Weights of a small image classifier.
Model: 6.16M parameters, 48-pixel images, arch resmlp, norm layernorm, activation gelu, patch size [4, 4], width 384.
Training: soap at rate 0.0026, batches of 256, held-out accuracy 92%.
Data: trained on rendered scenes of toy objects such as cars, trees, mugs and chairs, 42.5 epochs.
Rows from block 6, named by matrix and row number. Rows with one number belong to one neuron. Each number is 500 + 50 x the weight over the matrix's rms, rounded and kept within 0 to 999. All counts start at 0. Numbers have three digits each.
# fc1: MLP up (model.blocks.6.mlp.fc1.weight, 768x384), inputs 240-287
# fc2: MLP down (model.blocks.6.mlp.fc2.weight, 384x768, transposed), outputs 240-287
fc1.538:438472523501458481531458494482491538384697549507484487537500507492514443482436512501500504507410521495499527587500475432499501482528424499497552
fc1.539:471508523500504439494498489483500504467536515490538542507471513495503488503491433541501519535334563499493498477418486552548502498494496482504510
fc1.540:587537510437467527494645500485423585434524501490607529466520623512488520488528519498453376454519359480585469497478490531517513417351387481481483
fc1.541:463452472490472532521492499503486455465453444474412462504491532501501484507558562503525506469465429512491548511489505548521504502492499491499490
fc1.542:480443497499488509484525498509488514440501510456499538511499501490626506548495502515334504483500551514493483499501544466562446485567538526473519
fc1.543:515500474482511543491539484526523490484498500423541434543567508511452507475520477597523503462460423481512515525510511489499497504551495561503451
fc1.544:513452498488534514501563494487475508509508500496579496565459482513544493397497538539500435491499495566497514463503390496461495517599502636526495
fc1.545:459504508535500551512541560567543465478498472472493490504584470506504550492539552528528542495431501578512586490593484521515492490415494562496492
fc1.546:506449636433465504439501445487459668521619551413522504532517509500663493477468506423468513498493490475466520486563501498519583500448500478503547
fc1.547:511511498502478402494557546620524447454540502501499499523595600504486487505519624509522508502521502510483495501478506538503467538550532388508451
fc1.548:452450531500548499603363605516485560487457500476532493466532476500531444463500509500499440461480373507503491508497390498449536496531510537435504
fc1.549:494424507499484401585491477497530534513500454500495522453489504524498494451487457504495546442527545503503503341500493605500444412506482499419499
fc1.550:496504560525472494502468497450489499498503496579529494571590395499522408481505514505509494508528502504501500541509532498502658501515496474451512
fc1.551:498444519518471469497502623493485503420505497522501594582562620493497386493472450480464501504600524511586472485470519501499512464477533523444500
fc1.552:501469435534496508542499540519494580442503504460508476509528452501517503507522496440499509504606478537493500430464475364507514475465423498605501
fc1.553:494485539484500476597683489273487523499519478499474507505486350515502520500519374553538494529534586480533524503506395499533534469596633490517561
fc1.554:525587454518498552527498504434522478537466487538468501505498497506501496508505494428435500419563487501498506501497487535388453604501522560550502
fc1.555:488521526469507427459555557438483556489501481570503505425484586564506500513416409520648517496512407470528443501488535464495426487535471495468489
fc1.556:510499569483493447477550512588550510504482485635609472452511587507523533477552476510502448490528628500429528545693515497499503500504450673496466
fc1.557:509518501495502519502520571500467353484507487522499487494458527565437449512475443576590500501483519536443507527395472497530499512545456648427464
fc1.558:496500490501484497546465439459498489478427482522502422501519494498498439547517506501538484481490513501498506393491493619485483524504492510501473
fc1.559:513553499478336564500442415493524479434537498509358504559390509531492559499526482506503575510481493548480507605458436500491357517523597481380503
fc1.560:504449508516454503477507546545626484439450499485429491501502463501505500488520507366497511464573440497505508505544418546497541506513518557491451
fc1.561:510541445489550505389500429555516545517508510486492572504513501538481502497517444377501504500480459502461470502376504595510503487507514529370698
fc1.562:497476463383510508495500536596510513462546489523443499481433542536506535491468521470499501515453462524500464536539507484481501508617514500486657
fc1.563:574482504564551504503508504602524487596491507458467539504493410473515468565468478494501538489460477577555478553552492508504557440482500423502551
fc1.564:538417591506546500473430505500549547517464535501549496498515526487529300496514465528505491498499550502532481560538572536515502593537498583498501
fc1.565:504502425616500389478435378488508514446694472502458435411534579476504524509483387583504523530449499495506500503524502490494474501449509503498511
fc1.566:446491489451523463505507596489458501514502467519529563503498500489522511500470531451544497498501504522465501501501446571502481529494480500457534
fc1.567:504457592435495425511535470498527461530498503565492604499373488500489500375527492492554477477516504583478464486500509413509610509565513502469504
fc1.568:506499471483599513392344545483434500500505493515438585502535550498409537524589506493511482417512500502483496562496541441515497435505542488485465
fc1.569:459485510496589496486449549607462542385504500588440492501562521492501551563569489544500570444484486503545474483501481523477506493556511515496574
fc1.570:420456520450451517522532524550573475502523498475501551527364497511416508562512532500497501505498446475501480493623523506482497535620492502601425
fc1.571:551448506497521341512443624510525515474498557543456567532416463465480391498500480494518507456508547556525460521513502533507454549374423574506528
fc1.572:519494490457478527364567588415643445542550525573578410499543552489448504514492505523554545515461547450499543420561503559499444469507499572530491
fc1.573:468493473501486474497511474499522407621522494500520504514502391642473497506495548457455546461476510525419497410477488458490515627504593494471499
fc1.574:501344480500490501510376499539440503501512569489523497552460501503497496498495539498493493500494640467502483640503584502501466452423478511486565
fc1.575:508498466500502505493599498462484509462443500570519609586618534493443500478494498495503478496616446496511557523512512525501535501502507512515550
fc1.576:475497426493508560485442586506518515418431500473420487543533562431541551522484566551502508476468456526612484487567496541484492485626518518395538
fc1.577:549526541532506619404488522531531572424496500467500483602540565515418492515560527459518533497509408501501500432499508509405368484390532536450479
fc1.578:496456450452495472530513578482595520466485493631500474502528530521518502373528477497501511475590505500464590508470514363460468498567573476530497
fc1.579:472510584529508548455476499486518494493463374503502502556527469503411567555508484524522534539606480501470498506423471481515496482519500462575510
fc1.580:543568607504390464471524581569589500504523473484461433526439336516516489531483502505629484468500497487467516535593491437477482498461533470496497
fc1.581:511503437505499498546536542497462523498509563430466546536497516486520486499563463454516487462629504498474510494499564502508530476285486485490546
fc1.582:507501504521524466531505512462501551498496464466472501494509492526575533524556448406485554452533497579511502601537550556581511508526498472510563
fc1.583:473501502465533484504509530495480499577632502444508498486490526476539499586500476477394511457594477577497575521465481627495518500498573432466495
fc1.584:586385463510621482494505415545484565497501500502506514487465539508526499593511532467473496467553493579681480488475500580502543514524286492445494
fc1.585:559444498516480598604355474449481504598492541504575480463497468516523376523511496513500525496380499497492496500411516486516502490519557500599502
fc1.586:511496495572489527525503527419460519485490512576500391456504408437482351500480504583497539477540499472492498477421397522466425495484578564462495
fc1.587:503502495489497483470532512500505501528519501510582500537479496492505499462514399425561579479396535562480497555412488493500533423530474466503500
fc1.588:487501475517490500504502502540473454530500517593493664494374420452583432423522522475570540517556476498492505341501519498602551444378505512479468
fc1.589:530485565554481495515522433591481511603588566538537499535505440588513556371569504392514501403516563534510491500303525409497496556480532583470487
fc1.590:499497504514478493470486503484505504515483525498445362510415521460498387503416496566527491496460586575497600614518500485514522552424423544499400
fc1.591:514455413388525481654505488527635486404551517507435482478486502501485486468489536502640480415524500614481506521509600494402575571456503652657433
fc1.592:500513480501425498467494491515429483490548516618597426500466510440611405466458526544500551552468481494555504476495499537456485525404511502625499
fc1.593:499500496476594448500364552502521452513498499433522502493490632546475495377501505505491495346503460448517500465487496505488507482550513495500489
fc1.594:519505469412563503441503514499503511470529399493577443400481501500584497504499500555362399502504503477491475461565373489552499488571499472469499
fc1.595:492538526499492511502562455593499482554502488568435625502437499500531520495500497500506499486560759482528508496486574446511596489525440525497552
fc1.596:432510506496500530490493502499498520499546497485481519501451689547415466522544503471581497476519476501515517478501468475343496440554622504379484
fc1.597:523500517488505505633516460491488521522502453500548485457501439537502501518573485592368548497515552509501467512537489498487502490391467441469557
fc1.598:321470575475487502531433506505521501511507517432477430330484495487419499516380588492541415507507491515500528483469582431500537498576491472413504
fc1.599:502497457336485483465506497519776528503501449440499495466482510500527587500516595578479499456373521741514500517461501530501543542497478514501491
fc1.600:498400446498575467450525518490532570512461467498488523516509503555501459505500531445482549469342519479631517647485496483486495539523466528519527
fc1.601:541517728501580609493531574505513566529501430509495648550458452348400521493501498478493438485507482464497504510500484330574493469512519501521517
fc1.602:520601496467513474538493472500566490475475505406500498516500499514500498413498612516408487521499489517538522377489576514496538530499486490514572
fc1.603:521472452441497503500523474483561483401433526488361437518504496596398518504541574430563522498571502468493488514519500433500545517538526512493544
fc1.604:579500467457502495457339476497589480473596488500586550563550502480494500521534563470463641480522443509520525479535476503494502510567503572638474
fc1.605:490478299491489501502544495500552460509581670536503524517497447484443504500500441516447537500494517499552496501511490499518473515468502473619534
fc1.606:545491568483558492491494482481499466478499502523606490499498494458491421424475460472543528437531455490483532493515518506529508498503493537495579
fc1.607:438531486474396558511505519523550493507569514477505505485503518487502469512490466493521428467473506503477502469464558424474477496529492541491493
fc1.608:616499510504496500538633432499503495481497481485599498509496585447483498500503516501531472491486489465445466513471454503481445470563503550483595
fc1.609:507499404473513506480482497437489502519481501600456558500540442610522505492474379516507471578498489414493502506463524499500474549538530523495560
fc1.610:538623558539486560640516500502501466502470433442381500424495506501510521517503507504597512402508500550502464515508498465603499495490529497492476
fc1.611:499519433502499496586463460547515493584545500463452433558440449498497495490511470587450492565498499497500497515415390516450500424586599312504392
fc1.612:504506459500546518495508554558495470513542537520499505505454510473511502514495496531499473499528296500472515498504566501485534501518434501487518
fc1.613:504494488450551500422310515423514472500508505506604542537548510506367496506499477498477548579486503504497534576497565569498457471542489480591539
fc1.614:550487481499507451502529554549541468454493486491518521453498416490542518648487470490450502505550536504440522502512537515436496500465500503500329
fc1.615:440500506500490512536445440488494506525682468485485493499432500460498546536545499500520558470471506470545526456543505531503380627498500426572536
fc1.616:510551500471497500546493525506509498531503523500521501414494483482516566498533556567474509523521582499478541498625477501523506557456499456404520
fc1.617:413566552485516484520472531432503506471491395500487503372501502514504492520457544499485491367483489525504550490500380626679607453546520500459474
fc1.618:575538461500564510504476500552518502491502504526502501492521481502500397508497464521502507447538502500494501462448427556491552459497523513495583
fc1.619:553531494495489497452484486488505514511501494545475521460532498494665481398489357551389505511489510532466495603541503593506510409500513550497552
fc1.620:503477528459513497490503487501533474500518493635500559493506506500642495493546338484497482534501554501493412592410487426462499514547421524458486
fc1.621:574482476560503532531510539437468566487604458500512495487508427562519589496429478554582532498436506486570588480515569496455479524553378595510436
fc1.622:529508464523505462486518500486569479456492497499461474547504501531452470408478440659552512483374475519408500507485446504381538500493485528483494
fc1.623:495493481607504509555528513559560494510450501382505471518512503514500519490496504498473518510626447481556564588620499501485497501495473553473517
fc1.624:546521559519478505597513544570460501412485500501506475500496565513498497493419446458504473417541523502623503539496460474494488600400492401502501
fc1.625:440517522395500480442559511450492429483498499485539496472612496506437486479555533450503545445469529450592501380498450501560579443499434543495563
fc1.626:479519495448393529503524608507517497498564507570441520498500701465422498501509501528502503537421517579544527486499543437525511486456502513520495
fc1.627:484478497498549457539470571549497497497511548458411498423443567521492591494523569455504640497322516585524500499499531525537517498502527392504439
fc1.628:497508508415653500639487501481493544558504568464560481502504496490512495529495444500528461501505499522496500399500504484497457510513432495528571
fc1.629:496494466483642518484455489494548547509528366554594512540502434528527505500574485496488590513540507506502539387494518563345585493556525502566483
fc1.630:497546463488496505566504500549491474552500497637503502437507605499499528453496512503500500487437485519496497494501526491487466451485531501462503
fc1.631:502487559490492470489474433517503483500509507567498558390432518483507498464573502460624497449463462489529410469621502576500504506635495492483637
fc1.632:478506478658577474500487491510515511501550463492492500426498498470503510456489486502503496554483508455516503527496500551498482499430524527482512
fc1.633:522503493387477482502517398576592454523579461533464521461488504500512424504456561446494497545394435438535487472501533529524510678408445468454429
fc1.634:467534503482587499366487491450463521522503501510501499499488500576525495508497489508555506413539471509502561552468485497444487584466397436386512
fc1.635:480539424488514570494493498575491497507499494541452474566503530524483498500552468592437506500405552498498486433442612484591498606481511465690477
fc1.636:500502504434422502535509597516533476522469494580495481483499499501359502501495454443595499490523483439495480522503495593503608498559395493511508
fc1.637:570583501465519517604476567416603497604504510527505444424564505499429505793530426473497488487503483491412517509548554450524516471511551435555507
fc1.638:493501511498553464468508495491503634511511468509480463494470505505528563513494501494484510578487513499519512500499461498508520485507366500503376
fc1.639:481541499500487478448481480523474550472511459466500492520507559426478508506458537517504509628565587501476480502484502500472613522559506485500522
fc1.640:500461523498513514466521516598379505493551479515500571486508467448507516501446418526533510415632448507460488640569356555503449478487573523483493
fc1.641:563480548411500595510511435510487468618500431483472530520504480623464564500463449492492504532492489485472500491512497498501624474496498472449563
fc1.642:501505494494518451493591514417509482670511477495510421478483428555525497518501488482499474501542550504498463494514442482539633536511469496502500
fc1.643:519529508586532500467534498405519500464484498500610501493419619508590494498499430515498510605514394520528504502400564493516472470562517439536500
fc1.644:493519503514371525588520437519511439501501492564500505430498395588491475513415500483493479500501508497512533496550459469501444379516538506553700
fc1.645:519482399495560518499489497499515419440503581507429467505496573534495468538518439499490513570475523537495566530505403582415587547461435502498425
fc1.646:473602493492500531502511501518500397577586518498440456500353426498495455439528541421411514432494534500560507513570440468614478498490505597432548
fc1.647:503542439497538470505469509425446567498518501403467520534460518506513439507444517383479506464420530509535650621486507515488480486508475517493510
fc1.648:444499505457523432481567458509612493449507535481510492528449644412515514497534507404513501435496532479547521582419494436386440420500495511526490
fc1.649:466500506500529499573463485494468473516499497496557498512460487501457474491486521504460505516555505478492595481513477412474426539481489434326531
fc1.650:420476496507363434497498485474494450451510519499490382408544556479675496500458432507438491445442500492497501425528503508494500448487555563495496
fc1.651:410493494511465482505421356514459521599483415518412519413465483492479471447500423613472631520525564500519501497524498524509719520535487476486503
fc1.652:440497347501496476493494369492528519544546518458521527500460603521522510476431453533437520482566499660587518454444549371462489484485450500534483
fc1.653:405523498517586576556479495558501446506518510564460476496533498584510481502472509406497507474485463456383501630490516549393493476505496505473515
fc1.654:445490498498574641495485502478473515570491516502458514474493435452544494610513502619500534502491447498493529474508462516500496486402503461455461
fc1.655:504518451504515471501463310495501498541470509491507400502483531606482500489501469492531488453529527541636536544468509505528544500465482512550496
fc1.656:538494501426506528483479472480489491498504500498512482488494635387377491494512496503439498462600499488438501440502588540454500361378463476545511
fc1.657:610550552494597499501556500553500529498499503389443528537501504486497525462530565506493510495428590506497439509514523491467419535524457598354516
fc1.658:501450487499522501588553453542586486414432543496500508490514496563454495490502507494485523496542392355495529591579504495500581481516569512431539
fc1.659:506426493541525518520512393499522498482579520600517488572423500499488480497501477563506402511476511501488530566616415500494543461568477477499567
fc1.660:502551429450456506489395616613506448487500501527514491502570488484470492500474457500569522636410584470483561479494543392484564541512369497532591
fc2.538:446571501551586432468492555499486539374465522499491482498468484501515499550501509520499475505491428498533484526514479503500400492611503510422462
fc2.539:511499496415502508598567500453524503498494500509364514480522500504503407502500499499426495387743500532554418495478498500504688502459477490497513
fc2.540:589502506472465500565485499463450555657581500586492510470464452376596553539344461503500318523533520514529429476503459499476572395550567497349485
fc2.541:500500500447491485503522463522490697499685500461509532495430451515512490445375438509516504498508442506503461488502530552503521417541495620530588
fc2.542:433485503430502448548395523477530501517508432552500630501528537549440475502512496553464497396505520499493491508505507518467500532443471489501509
fc2.543:502485490493493511555397479556516396476395477499479504534488496491548468510491513496472527726486564486504500508489518514500503417529506419427558
fc2.544:499493499502497500506503561443569504479536513491500505583587504508419466582496500529414504467481498480458499500517463504554491597523503531494541
fc2.545:496640554445559519652500495496501510527501551522501496501476500561491496405503470604422521476598485439484391500499447488567514486513486468549653
fc2.546:390560544549465452491426494468507505666476547495659453535545469574499496489553527511363511526510434441514482491607614426503492464505529522375461
fc2.547:555739584461505641452503505669501469500424499580498501535514391503409541557660510505486414501505544665494618501521506381514487496496484498509492
fc2.548:502500519589516511495501500562504476521440538458485463517441498497464390489494509539509518468494477408551560498489506469512514524481500463499483
fc2.549:494588488497490481493564491497500434509520496470541616514539487465493461491500544489485580491493511432490518508460533539416508524523598444489475
fc2.550:552494510499488528547505492465501492562490540533472454506499434485501516500573502496501526498274523414536554503496501500555556517507499503507417
fc2.551:485499497506487459496511509514490501503468498574523430449539501512543503532452507503501501498558475488650498462508518479632614618569565449374384
fc2.552:679551504501479517501452524459515487494487584476532557495607418492520520425447499498428444485631464504469528476507498528519504549454503386527499
fc2.553:537488505571596468415467631457501459524477503468585424489513625498534507460433482505547514513536493404492512424498409407384490328535460523499497
fc2.554:498501483527505478486468500542498420474502562493494524482500502528502484508409559500539533536497498473467495412498504512529500515489497558494524
fc2.555:509524586497461506496499499490515517639497507505505498484550525496531469498470421486577553502489504409499504502639443497492521500581496521609502
fc2.556:546515453576459494498446550533500522465496459500595400462530523589357578497502498463504400497546688340501501449514572501462540434554482597538459
fc2.557:496499507498417476499507493521526574524502499501518553438626511522494478527565500432504510498482464497540468471499503511500492509477500499499542
fc2.558:527461485463510461401490516567500403530566466366490498527505498591556519486497527540466484467531513491545496642474491487519617505589518523510503
fc2.559:452496515501527513402492498542500461564531500500509541501500512626443505512491542550502504517505499505476517438509466496497501524533479473475498
fc2.560:501587527474505794558499507479503490501468513580543520510488566484487477496551467499475492493499506498484397353497345500626638502454533470497544
fc2.561:529511513564472498503409495484542498485498380491496530495493501506449447517491510528565504496501486523512485492462510527522497499497353357491477
fc2.562:489516487604462488513527519485489550499442498458502535504539503547493507501538496600476525503475500421483463495499500634443558564487493502556505
fc2.563:501502464490543616461512484497467491449483435556502562579488418537517493393440519517482561485503495513461501507490428501534541497497640487498525
fc2.564:501482486500515431497455502557505541535486507548457478416603588567485519475517486472433514470462513487581493500565590500442512502499523549438377
fc2.565:522501484170502575478518503420514501597407496533383500499500499558482447550511497491405494439496453576496358438501496501437773445501500497496496
fc2.566:501557501500593519472545459459626497491505491499507510514465506499493476465440371491576508521519571545498501504388492520526588508451535499468470
fc2.567:430501508491501510508507522490482422565487549496515489505476517508606486481497638501428496541458501454500498499494537517449531471504589500468449
fc2.568:417488511500500551490477497506494493505558542468505535438601642477478526514490529490490585493499501521506536685472598505504478508505476499534362
fc2.569:493496518492473503458617481472472427507500454483507505464499576500406355614493576505492501481490499500582501503540501501496519561544422576518435
fc2.570:499492450488500495533377497557496501512438450514500479486528468500496492489462502511496486500481453495496526503482552543532334581511491536496491
fc2.571:420500439498501510476429524596486473494507499468537510500490483485491505498495461491529490559467511453486509539519500520484544526598513524445481
fc2.572:541526510512525476471505558397508497506490500503464552529499505500495466441505414476501508488499486624504548499511503500520407555491555493534617
fc2.573:337505514498422583507492514496501442469514506500501463435494591510509502497488585503484477565486596449463501499476547486496433507536499506501514
fc2.574:490509435525511486592442466481501494472491501505500525586517502500515485501503504531476399527409493481464528505539483472494545545501503574425486
fc2.575:502502340588426511495493469516499484485500502498532481508480506504546382501541500499507520573505502493558507504503485460499495616596482385468514
fc2.576:454504499489469429488487434512502539504505489579490496674497503496449507506514427511500553460511506493461504482496493504491498568502415500473511
fc2.577:500481504489478427504494449488538409500445496484500514508560587500501545501594491487619494567497510492504517482359505506535480403506528438557496
fc2.578:515486501543411493499458413503500542545493499509552500486596443501471480413483504567476482454446487502489521503483489469592499533522502498508508
fc2.579:499494480507485499519500535474513497514505559500510521501495524500502254617513507498500407494514406526505492482538496502431435540489504517499503
fc2.580:472557475471438500510549500503497494479499500570518387501493567506529493581518560500668516521630465447505500477504556505535399546530537454412501
fc2.581:472533437559495507512455550500501517553417563507580501499536528442456516491514656473244485459532432516492493479485497630427483498517505527511510
fc2.582:502421508429413459543439406589505423494517551438494426509526476499597505479539588526450513504504510473516563491442423508427460506435491522521497
fc2.583:464550450513437507498305517539501504495454538330539558484501498469500488472481474505490670481495523492502501500493522509527497514471485565431442
fc2.584:506497539490458503494466477486554509495501539444600511508525500451489504515502547532504494501608471451510552384491496501509372506634499591517442
fc2.585:500444497497474483467688405512423566427489461448413489507582553571506479534581494499431433500502500512485510500470519455493474561499402502532497
fc2.586:405489478547447635594506512513494400504421500458490502518380556468484516500487640501495620575486513515495522531468414590535484513471500352344488
fc2.587:531662561450551563512540446372504464490464382543452470492500513516493491475600518501483487482609499542634388504499511518527508509516452498480521
fc2.588:494528462440617516575517514492491551520481480537479499491603496513500498508513513606499518437630504500432498528484457514489471497617509622527500
fc2.589:502502521517499497499477574592501475468449516408471413490493498487695506477443491479501504498423486485504579540510438530483508520500501495495476
fc2.590:511481498504499498576502503491550500505517482565549492504491499497507523421538471496451472491572498529487492459489409513537463458351486635442494
fc2.591:428484454505559473351513500498432537395500418487453507500505502534474499472402481473375538524425598484490501534468309432377551469435555426378527
fc2.592:502521418512497549496500514572506488507477471479528544469616538505359537482490440438471459446397426497504506498499467500471490499503489550501489
fc2.593:478438482490501545560502506436502471447503468499500533469495498501512408505500496535474495460457510566562546485487505499499499510385466642489558
fc2.594:532445504529438397552517549659524512508378478481438475544667427467583552512502501455619496518500502500496559504526390352495467516525503405508496
fc2.595:488468494593460496479499483486498474522537513481560492515505509500504582490485559524514530532487494325548501489492501453492487476511473515498499
fc2.596:624499519457506501477589501442480509514522498502526528499455464503560501561500513473477475528503510508476501522417556522537490499470505391489599
fc2.597:495560487476512463500499535498578468372483497571580537615491501532429507495530495499458554456472533517491534498650528474498429503592485506532488
fc2.598:480453587502502491504496576404444506590536499502501489567475531486477483507514581485511480518489487456470462413561499496386501497364490447493513
fc2.599:490485480499505487657388483488417544504490543480531504499496498621500510505500494579473608441490493467515436606493473499484500520503519483609529
fc2.600:558487493506538495516435487509502498490594436444501547568482536602500544503479440514491519506518505494498550501550480550464482468500502520482555
fc2.601:514469423528531466497414490505500509548499525496525487518534515501492645471478519495497380493487548440494497495502542520502497500563548513419500
fc2.602:500489502497507439532493500528419502493655546502478567502510500498499500466474381510492526448507511498477524489503477503477539495474499514547499
fc2.603:500571574384486549547504500493513530461497501506536517560448525504495346489502543504412482515536520515483459480481383528656561501406539506536504
fc2.604:491501491492490500434500554554487474505497684525490531500501554479494509493637500509501390504502417490557481499521595543480643559593485546500469
fc2.605:501444482534504503495503426485490503429454501469554491502502618577502480618501467492559631510344410460425499505490499357580456496465498460544559
fc2.606:503538427597546469479503387534519471491534513361500489484467514527567501484504501423499596564440509457500515466478525460548538574499496498499500
fc2.607:486487465517527502558443497512484500502521475558491499402501499563602481408522492501429510479500458605545536494556475473502474508442474475495563
fc2.608:531566537502404482498507560506425496559496499479499389645511519511596487385474514503564456557503504500412512498447516533510549484522498508462444
fc2.609:506535550561537501499463500570483508508477505548582461625538378445428454501431502510501515526516501521478507373600497513447469481390629495505504
fc2.610:497547500483493497498456486495531513510562476482500638422448470505501574472565509499516503526516503468498564528526574477466545452500488587578496
fc2.611:528505445497486528501472486466412450509507502507491501388497501518493546500501488423440504543567500508526491475528720495542466497513553442501504
fc2.612:498542586501525509477515559592473503459493476501486513421499504500495450532500512485511502502556444501404529490617492548444545495500485504491541
fc2.613:530574474574496376515511595494485454410490586470453539544488555533465485535481520549516397442578497543478507499517502467539495464499509513479511
fc2.614:490384498489496538574465490466495563499505522434388505534507512523473449438416527541563514484499499514516455486411367515493490526500495509424543
fc2.615:487504518508489482579471541585489500501467526533488501526500509500503557501491503595467491540425500358500507520646444595525506517458509527524501
fc2.616:545508525480505500502492494508530428582547495472536506469496479505494505495516470473446518558421500479502499478516533411531557485495565478512502
fc2.617:500503508513528507503477490546481507528518553501447493504501399534491554644531482507498510450561417521467548496484514572469520619565536421574509
fc2.618:520459528499364498445367498500469508519514501511527538513503476501492540476555507526503562544489437501472495468510525541520499493501497503408492
fc2.619:485499401455521506498454428349489432495432499489499502501422505475462498420458593407531498457581499431505500504564493417491525485472540483504477
fc2.620:615511534500498509590530488446464503588412575503501419409519507523553480493432521569606500649507515393518592495621563501487513511487549500500501
fc2.621:497495516486500467431482511489510492550479512499501484550503494485498475509528469503487523517338418492419584496576514405496499496514496505467561
fc2.622:524532433380499510448554540510472500505553551507491499483501501503469502506489371508494464508609535507544431500502508560525503607510467526535522
fc2.623:496525552464556575519471505495559480505495506530498521503480555499499446450510491550449424461563572504500450471476456565631544508435514402485538
fc2.624:502468568538488529506438456510502584512444500576614497601510503524483510524629576477500503574592492471490499446602547385497499589483459520490500
fc2.625:494501493517488501498493507430543530498468554389451566610501503520405470565514503507515496497541433483465503537503502503500384501571495363504523
fc2.626:485522464505551569501520504525452519505507524500531492522415500537532458401529532435493497358474437535484524500512434425489529531501501500502494
fc2.627:500556482509530520541541530555495586492496462511506437517477586532508467508570509393454510473469500464505447490457497498525508430560505502512509
fc2.628:498443495516546527592502472495422520617455494514492525500509520432513490502492501548603502474491490437488543473491496515465512502419477510337560
fc2.629:523518500620439528500520555502486490500499529474568509575486525384503527496540509493509509638585411438466476491474501494504503507488398434511471
fc2.630:494499429504488468640519612423502396380501606506648504342501457521529480573514504500490474509491499503426513490488495499482497519479486497561486
fc2.631:499535499490504587545549503497510472498503499602509574451459523462522493508648401439503484455542517519541514480468483523507567411448431544550513
fc2.632:550501497183454518497487457495495495525461462499466507490501517553501494524504505498461530485500489627466322492489497501500659506513458479509583
fc2.633:490506503634504515477465478506499514561464500480472492451511495480481495596550519509436466504567498447453507500508575473483486504491524506508448
fc2.634:501477524503499500398535510498498595465479466516481478531548444433495524493439527494394496476358549509504502535473497512498471426428460535557518
fc2.635:500502481469492497502462504485501663469590483422508404450514487500460502510499614521495471670552492542482507520494497521488488395447394481603527
fc2.636:507508529503485488472492304513431506608596484485471567529497528494531499493532476503455427486516514551452466550498486500478504396514471398498586
fc2.637:640459490513522443402440505496436492487577499404379516538524518479462517505498471491524498417528397504613510583500515417510454562499462500500468
fc2.638:571449449494501428408468508490477405526497507485453508530522407500491496505476520502463525532457463487578499427487468497502499568537492464490477
fc2.639:516473523439500491589501503504502458535496499500493518459652500520487586498609504512484498441524518461431505509536490443521481497495508508529508
fc2.640:563500452440455502395495517487535490520524499532342495492470515525492502461525430585442496555487505560479491503421516629500562481512495492518518
fc2.641:515501506510520486482497413493499494637494515495515490503502500470500488494494512548490551464495505368515465395503483535441503503577394527568567
fc2.642:375480564498554521518500508535533516507503502480502495503507474479501472475508506501492515597489556503498485479478496490499457463481553490541623
fc2.643:514488534467489486539498477418452495501503638512322462440536463528529422571453503686499357391670477419476594501508547581490567466499465520528489
fc2.644:518484523495495497505399537464509493546519560478476485576452615514501484434513490457535562493414566464504506509532529565503523527498483438505636
fc2.645:597480501501598500520382431551490495519507476506495514539484480506477549489491451540498500459445564622463502488416552481499487538574522500517603
fc2.646:504496498486573425495490499448599505500498408712531492500513544560430465545557495566503524461541500512503488470501429535410511546494436462584489
fc2.647:541500458495523556483419480582519492485525475500452511618451491506425510485559539556500497501503489492500494463495506497484598504516485415531485
fc2.648:496521462472424643488584507435494501393595401486528497503493385479463538504456475473521500550503503500348452485486500491414523502520500477461495
fc2.649:680293617502466510527398780549464490450413387518568520526498468530494512503474460357412382477537522520365637468498489479499530500499498496478536
fc2.650:505525510517663520507453478433515545498491486419501494513501513608519560486498501487481579489431468473541501496500508516485508518489386498506497
fc2.651:556491513391470444531549533453501503591500477496502497561510518508497422514578515529535529490493526503513475512534493501484472568502489523512503
fc2.652:578381389521456436463587468455499464632490547513519496708482443499448500501457548535497503507504536490494496469528482522508525502560529566495470
fc2.653:500466603530450455500533500507488480502507495491502511508577511431504458546504482471544496501545508506577536515538359502479464561509474502555479
fc2.654:470498543552518497488508520435501486501512499444528479502481514425561495475435512489516513494509547501515495524511508505527500425496529499519516
fc2.655:504535525494435498458504584548475498561533408492414591663500532429472482502524512546476504493501447461494498504505500516484483705671499498550555
fc2.656:503497475584499500574454462496494528503497493555528384486507496491500469545489515497494573500513500480506519524499511390470490490562431501340481
fc2.657:324535510457497482516488484497500512500563489521458551527432499485460477500519500496492511501560537496479523504450482487496498452497504432490572
fc2.658:498497637390603521506563591417539380549489488613505502548500541501485410502556529510488480502476632545492494501472472498587661480337496502452523
fc2.659:502500714510504423532467446497495500550510477499436547473456500510460493505492498498500489499366607499523509492416492591496484537498499704529581
fc2.660:444475546492449523497486488421505451493517471460501501415491395495550611491466497408497499364490447514513501595503510566455447514477503454511484